Rows from block 4 of the text decoder of a small audio captioner, named by matrix and row number. Rows with one number belong to one neuron. Each number is 128 + 24 x the weight over its row's rms, rounded and kept within 0 to 255. All counts start at 0.
After each neuron's rows are labels from the 100 texts, of 14976, where the neuron reaches its highest value: "fires on" is the input token at the peak. Only what is clearly more common there than usual is listed. The data: synthesised imitations of 52 everyday sounds, one a clip.
# fc1: MLP up (decoder.blocks.4.mlp.fc1.weight, 512x256), inputs 156-207
# fc2: MLP down (decoder.blocks.4.mlp.fc2.weight, 256x512, transposed), outputs 156-207

fc1.363 [ 95 115 120  82 146 123 117 143 172 126 132 139 137 148 116  97 111 115 126 113 131 141  95  72 167 101 124 138 136 119  97 130 131  78 139 162 136 137 107 147 108 152 125 159 144 124 108 118  82 112  97 120]
fc2.363 [167 150 112 134 143 139 177 141 135 135 133 117 139 156 156  50 127 139 150  96 140 133 117 190 107 122 132 127  95 134 144 126 120 188  77 107 126 159 138 189 110 131 138  85 107 130 149 163 136 142 151 163]
fires on: "s"; "<end>"

fc1.235 [ 83 106 130 130 107 128  57 145 160 117 152 180 167 135 153 142 137 136 123 116 125 137 137 124 144 135 125 109 142 159 127  84 126 103 135 130 111 125 126 114 142 121 131 125 109 121 108 139 144 143 108 122]
fc2.235 [110 132 141  91 107  87 116 128  89 174 129  99 132 138 111  83 110 147 156 148  97 133 117 113 126 111 160 142  83 107 123 138 172 130 153 108 148 113 152 144  94  94 103 122 129 158 177 171  85 136 134 132]
fires on: "p"

fc1.493 [137  76 109 124 102 109  92 120 122 176  74 132 151 126 136 108 135 132  99 114 160 174 122 122 128 133 151 139 169 155  76 125  50  97 149 163 141  84 148 144 141 138 118 126 115 178 136 137 157 123 109  96]
fc2.493 [137 159 141 124 121 122 152 124 174 101 161 108 147 157 106 149 103 111 156 120  81 115 131 105  97 112 107 119 126 154 112 124 168 153 116 124  96 139 139 119 117 119 148 113 143  31 134 141 130 112 135 114]
fires on: "g"; "m"

fc1.437 [107 172 139 101 188  99 103 123 117 105 172 110 120 108 160 138 137 131  90 139 123 181 144  70 168 128 120 167 164 144 154  98 111 125 159 138 104  90 145 107 113 101 155 139 125 114 165 122 120  72 134 169]
fc2.437 [113  94 111 195  60 100 148 169 134 124 119 165 106 138 141 107  86 108 114 121 138 100  90 159 127 126 120 132 110 110  91 127 132 137 119 152 129 118 113 161 133 124 115  76 149 163 113 135 155 169 122 114]
fires on: "c"; "q"; "b"

fc1.448 [142 123 139  91 106 125 118 108 129 129 111  99 125 139 128 161 124 176 116 127 113 165 113 105 107  88 149 144  96 142 157 131  74  83 136 100 122 121 132 102 149 159 178 178 155 126 144  90 127 118 118 135]
fc2.448 [141 127 150 113 116 142 118 157 121 122 148 140 168 133 109 109  95 103 137 115 101  99 137  86 129 120 116 138  80 127 132 127 109 167 145  67 132 140 117 127 137 158 120 145 104 129 188 105 138 125 138 142]
fires on: "m"; "n"; "g"; "s"

fc1.201 [150 141 133 140 109 144 122 103 201 126 143 116 138 122 158 171 129 160 154 128 129 145  59 119  85 145 159 106 110  88 150 112 114 157 137 110 154  88 175 162 125 121 137 112 155 116 161 133 127 170 137 124]
fc2.201 [135 142 148  94 136 128 114 134 123 142 118 140 120 167 110 128  85 124 134 142 134 111 183 124 159  82 184 134 152 139  92 131 167 141 109 112 115  95  88 133 120 152  91 152 167 160 138 114 108 136 146 114]
fires on: "g"; "m"

fc1.61 [144 148 154 124 165 137 118 103 128 148 122  89 124 147 120 137 160  43 128 105 129 107 103 127 127 131  63 124 132 117 157 103 106 124 133 132 113 159 122 120 123 156  90 125 106 136 127 103 138 142 143  99]
fc2.61 [149 138 167 126 136 128 136 132 154 155 156  95 148 104 142 113 165  73 129 142 148  95 149 130 114 145 101 151 117 105 101 117 173 126 138 159 156 151 102 144 147 164 144  97  94 130 144 135 128 108 161 122]
fires on: "a"; "h"; "c"

fc1.219 [174 142  86 151 141 142 125 129  94 117 122 126 132 118 138 109  89 105 143 167 188  81 138 132  98 112 122  87 141 132 136 143 158 140 103 144  97  84 114 119 166 103 110 158 140  69 105 117 151 120 169 111]
fc2.219 [175  90 160  99 149 153 133 155 164 130 123 156 126 140  70 150 141  87 113 113  96 109 143 115 128 136 107 123 120 106 137 124 167 145 132 102 134 147 126 118 127 174 144 130 110 106 107 158 115 110 129 121]
fires on: "a"

fc1.291 [196 149 141 113  86 107 107 121 160 114  51  91 126 127 152 129 147 110 130 149 110 122 115 113 121 122 139 126 150 118 139 141 104 196 135 123  62 132 106 127 175 128 142  90 128 144 117 113 125 125 106 145]
fc2.291 [114  99 115 143 147 114 131 102  92 148 125 152  81 141 148  76 178 104 114 129 103 140 129 166  89 133 117 134 104 159 146 128 157  84 106 118 143 147 142 134 115 132 118 117 119 157 135 146  98 145 143 137]
fires on: "p"

fc1.200 [144 167 123  85 169 141 122 155 149 167 125 115 161 109 151 163 122 117 109 151 189  78 129 119 120 125 169 117  83 152 117  93 136 117 113  72 158 114 111 145 131 150 111 142  92  89 103 138 120  94 121 119]
fc2.200 [126 109 148 142  87 120 131 140 123  94  95 116  87 133  98 134 131 135 141 148 101 169 108 117 111  97  95 109 150 145 136 132 115 177  95 138  95 130 140 123 123 141 153  78 160 155 155 104 150 129 143 117]
fires on: "c"; "r"; "<end>"; "s"

fc1.24 [118 120 159 112  79 118 126 150 138  95 160 138 130  78 126  89 121  81 103 140 138 123 119 155 145 145 150 161 143 167 143  82 146 122 140  94 158 123  77 140 133 138  98 120 145 188 110 126 121 112 133 122]
fc2.24 [116 107  79 155  99  83 124 105 121 102 120 133 134 112 110 110 136 136 163 134 166 117 125 129 174 163 121 116 104 158 111 157 167 153 148 140 146  83 105 164 114 170 122 135 112 162 129 143 116 149 116 147]
fires on: "a"; "o"

fc1.470 [148 146 134 156 115 165 106 140 118 158 134 122 125 149 152 110 123 136 142 197 153 125 122 114 118 139  91 122  93 114 129 136 152 127 131 116 131 185 111 131 119 112 139 117 143  82  98 137 125 138 127  92]
fc2.470 [127 106 121 132 149 139 116 167 167 151 109 140 140  84  99 109 166 125 109  76 109 126 123 165 160 153 146  99 144 126 130 117 169 147 141 128 113 112 163 123 136 127 108 104 150 138 158 128 139  94 155 130]
fires on: "c"; "<end>"

fc1.322 [120 163 114 112 148 131 129 120 116 110 144 126 139 161 117 146 157 105 196 101 108 168 122  86 181 106 142 122 151 172 117  78 151 144 150  85 124  93 129 122 102 114 127 180 141 142  92 148 162 143 111 126]
fc2.322 [118  97 130 139 107 165 114 115 126 131  94 146 117 112 100 125  83 111 100 125 155 114 136  97 100 142 106 162 134 116 137 138  91  90  81 150 175 172 141 134 146  77  63  98 106 105 134  81  99 117 112 155]
fires on: "a"; "u"

fc1.505 [106 162 108 139 133 119 124 122 104 120 149 140 127 132 178 103 108 106 142 137 105 114 146 105 110 123 139 105 131 157 106  95 127 128 140 141 138  93 152  90 131 148 127 148 110 128  81 120 103 173 101 118]
fc2.505 [125 161 121 121 131 114 115 131 126 172 128 110 145 118  91  50 178 108 157 134 131 123 136 129 127 129 130 113 114 131  74 104 119 137  98 118 137 118 104 131 100 110 156 122  95 124 135 139 135 127 158 155]
fires on: "p"; "f"

fc1.273 [141 115 100  90 134 133  92 134 132 123 117 124 143 117 131 159 120 111  99 145 122 152 139 165 140 145 123 138 150 116 158 127 130 128 115 152 162 129 156 132 130  87 124 164 100 176 136 129 178 100  97 153]
fc2.273 [108 120 144 139 143 127 148 163 151 120 154 132 116 100  85  80 140 182 146  89 139  91 115  96 107 106 143 129 128 127  91 129 104  94 133 126 114 159 149  84 134 177 156  96 148 125 140 119  97 134 152 123]
fires on: "o"; "v"; "l"

fc1.170 [115 128 130  91 132 109 100 140 137 118 147 134 148 151 111 133 116 131 106 160 126 139 108 117 123  85 105 136  93 149 138 153 105 110 128 140 134 108 139 101 170 107 163 117 111 121 103 124 160 142 109 142]
fc2.170 [141 104 150  85 127  99 129 119 120 100 141 141 155 117 101 113 129 119 119 115 144 161 138 165  73 127 174 134 141 131 165 127 141 154 110 150 134 131 131 172  91 163 103  86 136 137  97 113  78 129 118 127]
fires on: "a"

fc1.353 [138 154 102 134 153 117 106 165 116 134 115 128 127 152  95  81  84 179 160 117 114 155 120 143 104 128 113 142 108 139 154  81 121 113  76 106 151 127 121 119 187 159  98 154  70  74  97 142 103 145 135 174]
fc2.353 [135 121 115  64 112 116 150 143 157 132 161  92 140 137 131 114  95 135 165 108 123 148 144 162 126 129 105  96  99 170 151 116 148 180 120 129 131 152  89 146 114 145 123 130 120 103 118 130 106 130 118 141]
fires on: "c"

fc1.133 [142 110 132 159 112 114 124 126 104 122 139  84  83 124  94  88  90 142  98 150 108 104 106 124 122 186 132 112 124 148 113 129 124 152 139  88 126 141  92 143 138 147  84 163 119 183 160 102 112 166 120 109]
fc2.133 [137  89 105  92 132 148 156 152 145  92  98 119 161 131 113 123  89 127 106 169 116 132 165 165  94 108 142 146  84 140 123 147 150 174 122 115 104 118 124 159 134 122 154  93 124 146 104 121 100 199 136 130]
fires on: "a"

fc1.337 [141 104 120  54 124 161 150 154 153 112 172 150 130 146  85 113 148 110  73 131 141 127 131 131 153 142 115 147 149 128 139 108 149 163 144  88 121 142  80 143 104 102 152 141 166 162 147 138 125 185 120 131]
fc2.337 [130 153 137 158 146  67 121 120  98 160  87 107 134 120 154 131 129 160 132 129 142 139  99 127 111 108 132  93  89 146 102 116 101  85 156 150 103 112 156 110 133 112  94  78  98 128 125 155 138 100 145 125]
fires on: "s"; "<end>"; "o"

fc1.319 [117 140 144 135 136 150 153  88 146 108 115 120 117  95 134  77 128 134 111 182 137 137  86 142 143 122 143  94 126 193 108 137 161 110 130 140 127 114 140 127 130 101 119 149 111  95 132 114 142 111 144  86]
fc2.319 [134 168 126 134 127 104 156 155 127 127 143 108 126 115 168 140 128 153 154 153 156 154 149 138 112  87 164 126  76  99 125  86 120 128  70 139 137 168 103 108 117 137 101 121 125 133 162 147  82 130 100 131]
fires on: "t"; "k"

fc1.303 [134 140  91 114 122 104  95 115 110 154 126 121 179 157 131 134 142 122 139 158 126 140 112 138 133 151 133 133 115 125 153 148  65 162 170 163 124  87 161 117  97 112 113 107  97 136  89 137 134  91 139 195]
fc2.303 [119 120 173 118 127 107 127 121 130 102 136 130 129 143 110 131 101 170 109  94 130 127 179 130  96 122 136 129 124 123 114 143 168 111 133 110 166 130  70 127 160 138 114 106  97 115 139  93 130 155 123  89]
fires on: "g"; "d"

fc1.105 [ 96 104 126 146 148 155 107  90 133 127 134 116 136  80 163 142 135 133  99 117 116  81 113 119 108  87 110 147 123 117 141 129  86 123  92 128 134 145 157 174 133 121 126 103 123 115 105 124 101 139 138 111]
fc2.105 [141 123 124 108 113  80 135 150  61 147  81 138 139 102 106 118 139 100 140 110 134 142 114 122 110 166 111 180 129 127 119 117 148 133  85 125 104 116 150 138 145 139 106 148 106 105 125 180 115  96  75 141]
fires on: "c"; "m"

fc1.434 [125 118 117 106 161 121 141 141 162  80 104 137  92 167 128 146 101 139  78 128 118 111 139 130 117 141 106  99 147  96 121  70  90 163 122 153 117 140 152 148 132 120  95 136 103 114 127  97 118 161 140 114]
fc2.434 [130 124 134 153 125 147 156 102  68 157 156 139 119 109 113  83 163 135 159 113 163 165 116 116 137 114 116 138  94 141 127 140 162 103 148 102 114 112 122  97 138 122 125 171 129 136 103 121 143 129 104 140]
fires on: "p"; "<end>"

fc1.419 [135  90 162 102 158 123 176  92 121 135 133  94 173  99 117 108 153 106 141 163 149  83 142  67 115 114 130 118 164 135 155 112 124 135  82 154 127 108 139 116 125 153 169 121 119 144 119 111 109 151 120 104]
fc2.419 [ 84 106 121 152  79  99 118 154 153  94 155  86 118 156 171 128 103 131 101 109 106 181  89 164 148 123 143 117 143  97 119 136 143 124 103 133 170 186 107 149 127  95  56 145 140 109 153 159 116 137 140 166]
fires on: "t"

fc1.228 [134 148 124 126 130  94 113 163 144 135 174 133 100 131  85 105 135 161 154 125 124  66  89 142 170 139 124 130 129 149 135  96  90  83 141  99  98 107 131 133 145 133 153 124 121 153 121 103 139 131 154 140]
fc2.228 [136 121 113 109 120 155 143 133  94 106 104 104 104 116 129 135  73 128 106 163 156 168 105  99  84 114 163 137 138 119 123 115 179 114 111 146 109 140 164 130 134 137 115 118 139 118 103 143 146 150  86 122]
fires on: "a"; "q"

fc1.294 [140 120 105 121  83  99 125 103 115 137 113 120  94 134 116 130 152 140 135 109 118 147 115 144 126 126 158 135 136 191 111  83  68 115 129 113 113 129 133 132  78 133 146  86  72 159 126  77 130 140 119 121]
fc2.294 [145 119 103 103 144 112 117 151 119 161 112 137 137 144 161 141 183 109 141 152 117 123 168 135 171 159 118 118 186 127 116 162 152 138 134 154 132 168  80  75 165 118 156 174 167  94 120 188 124  88 101 134]
fires on: "m"; "p"; "g"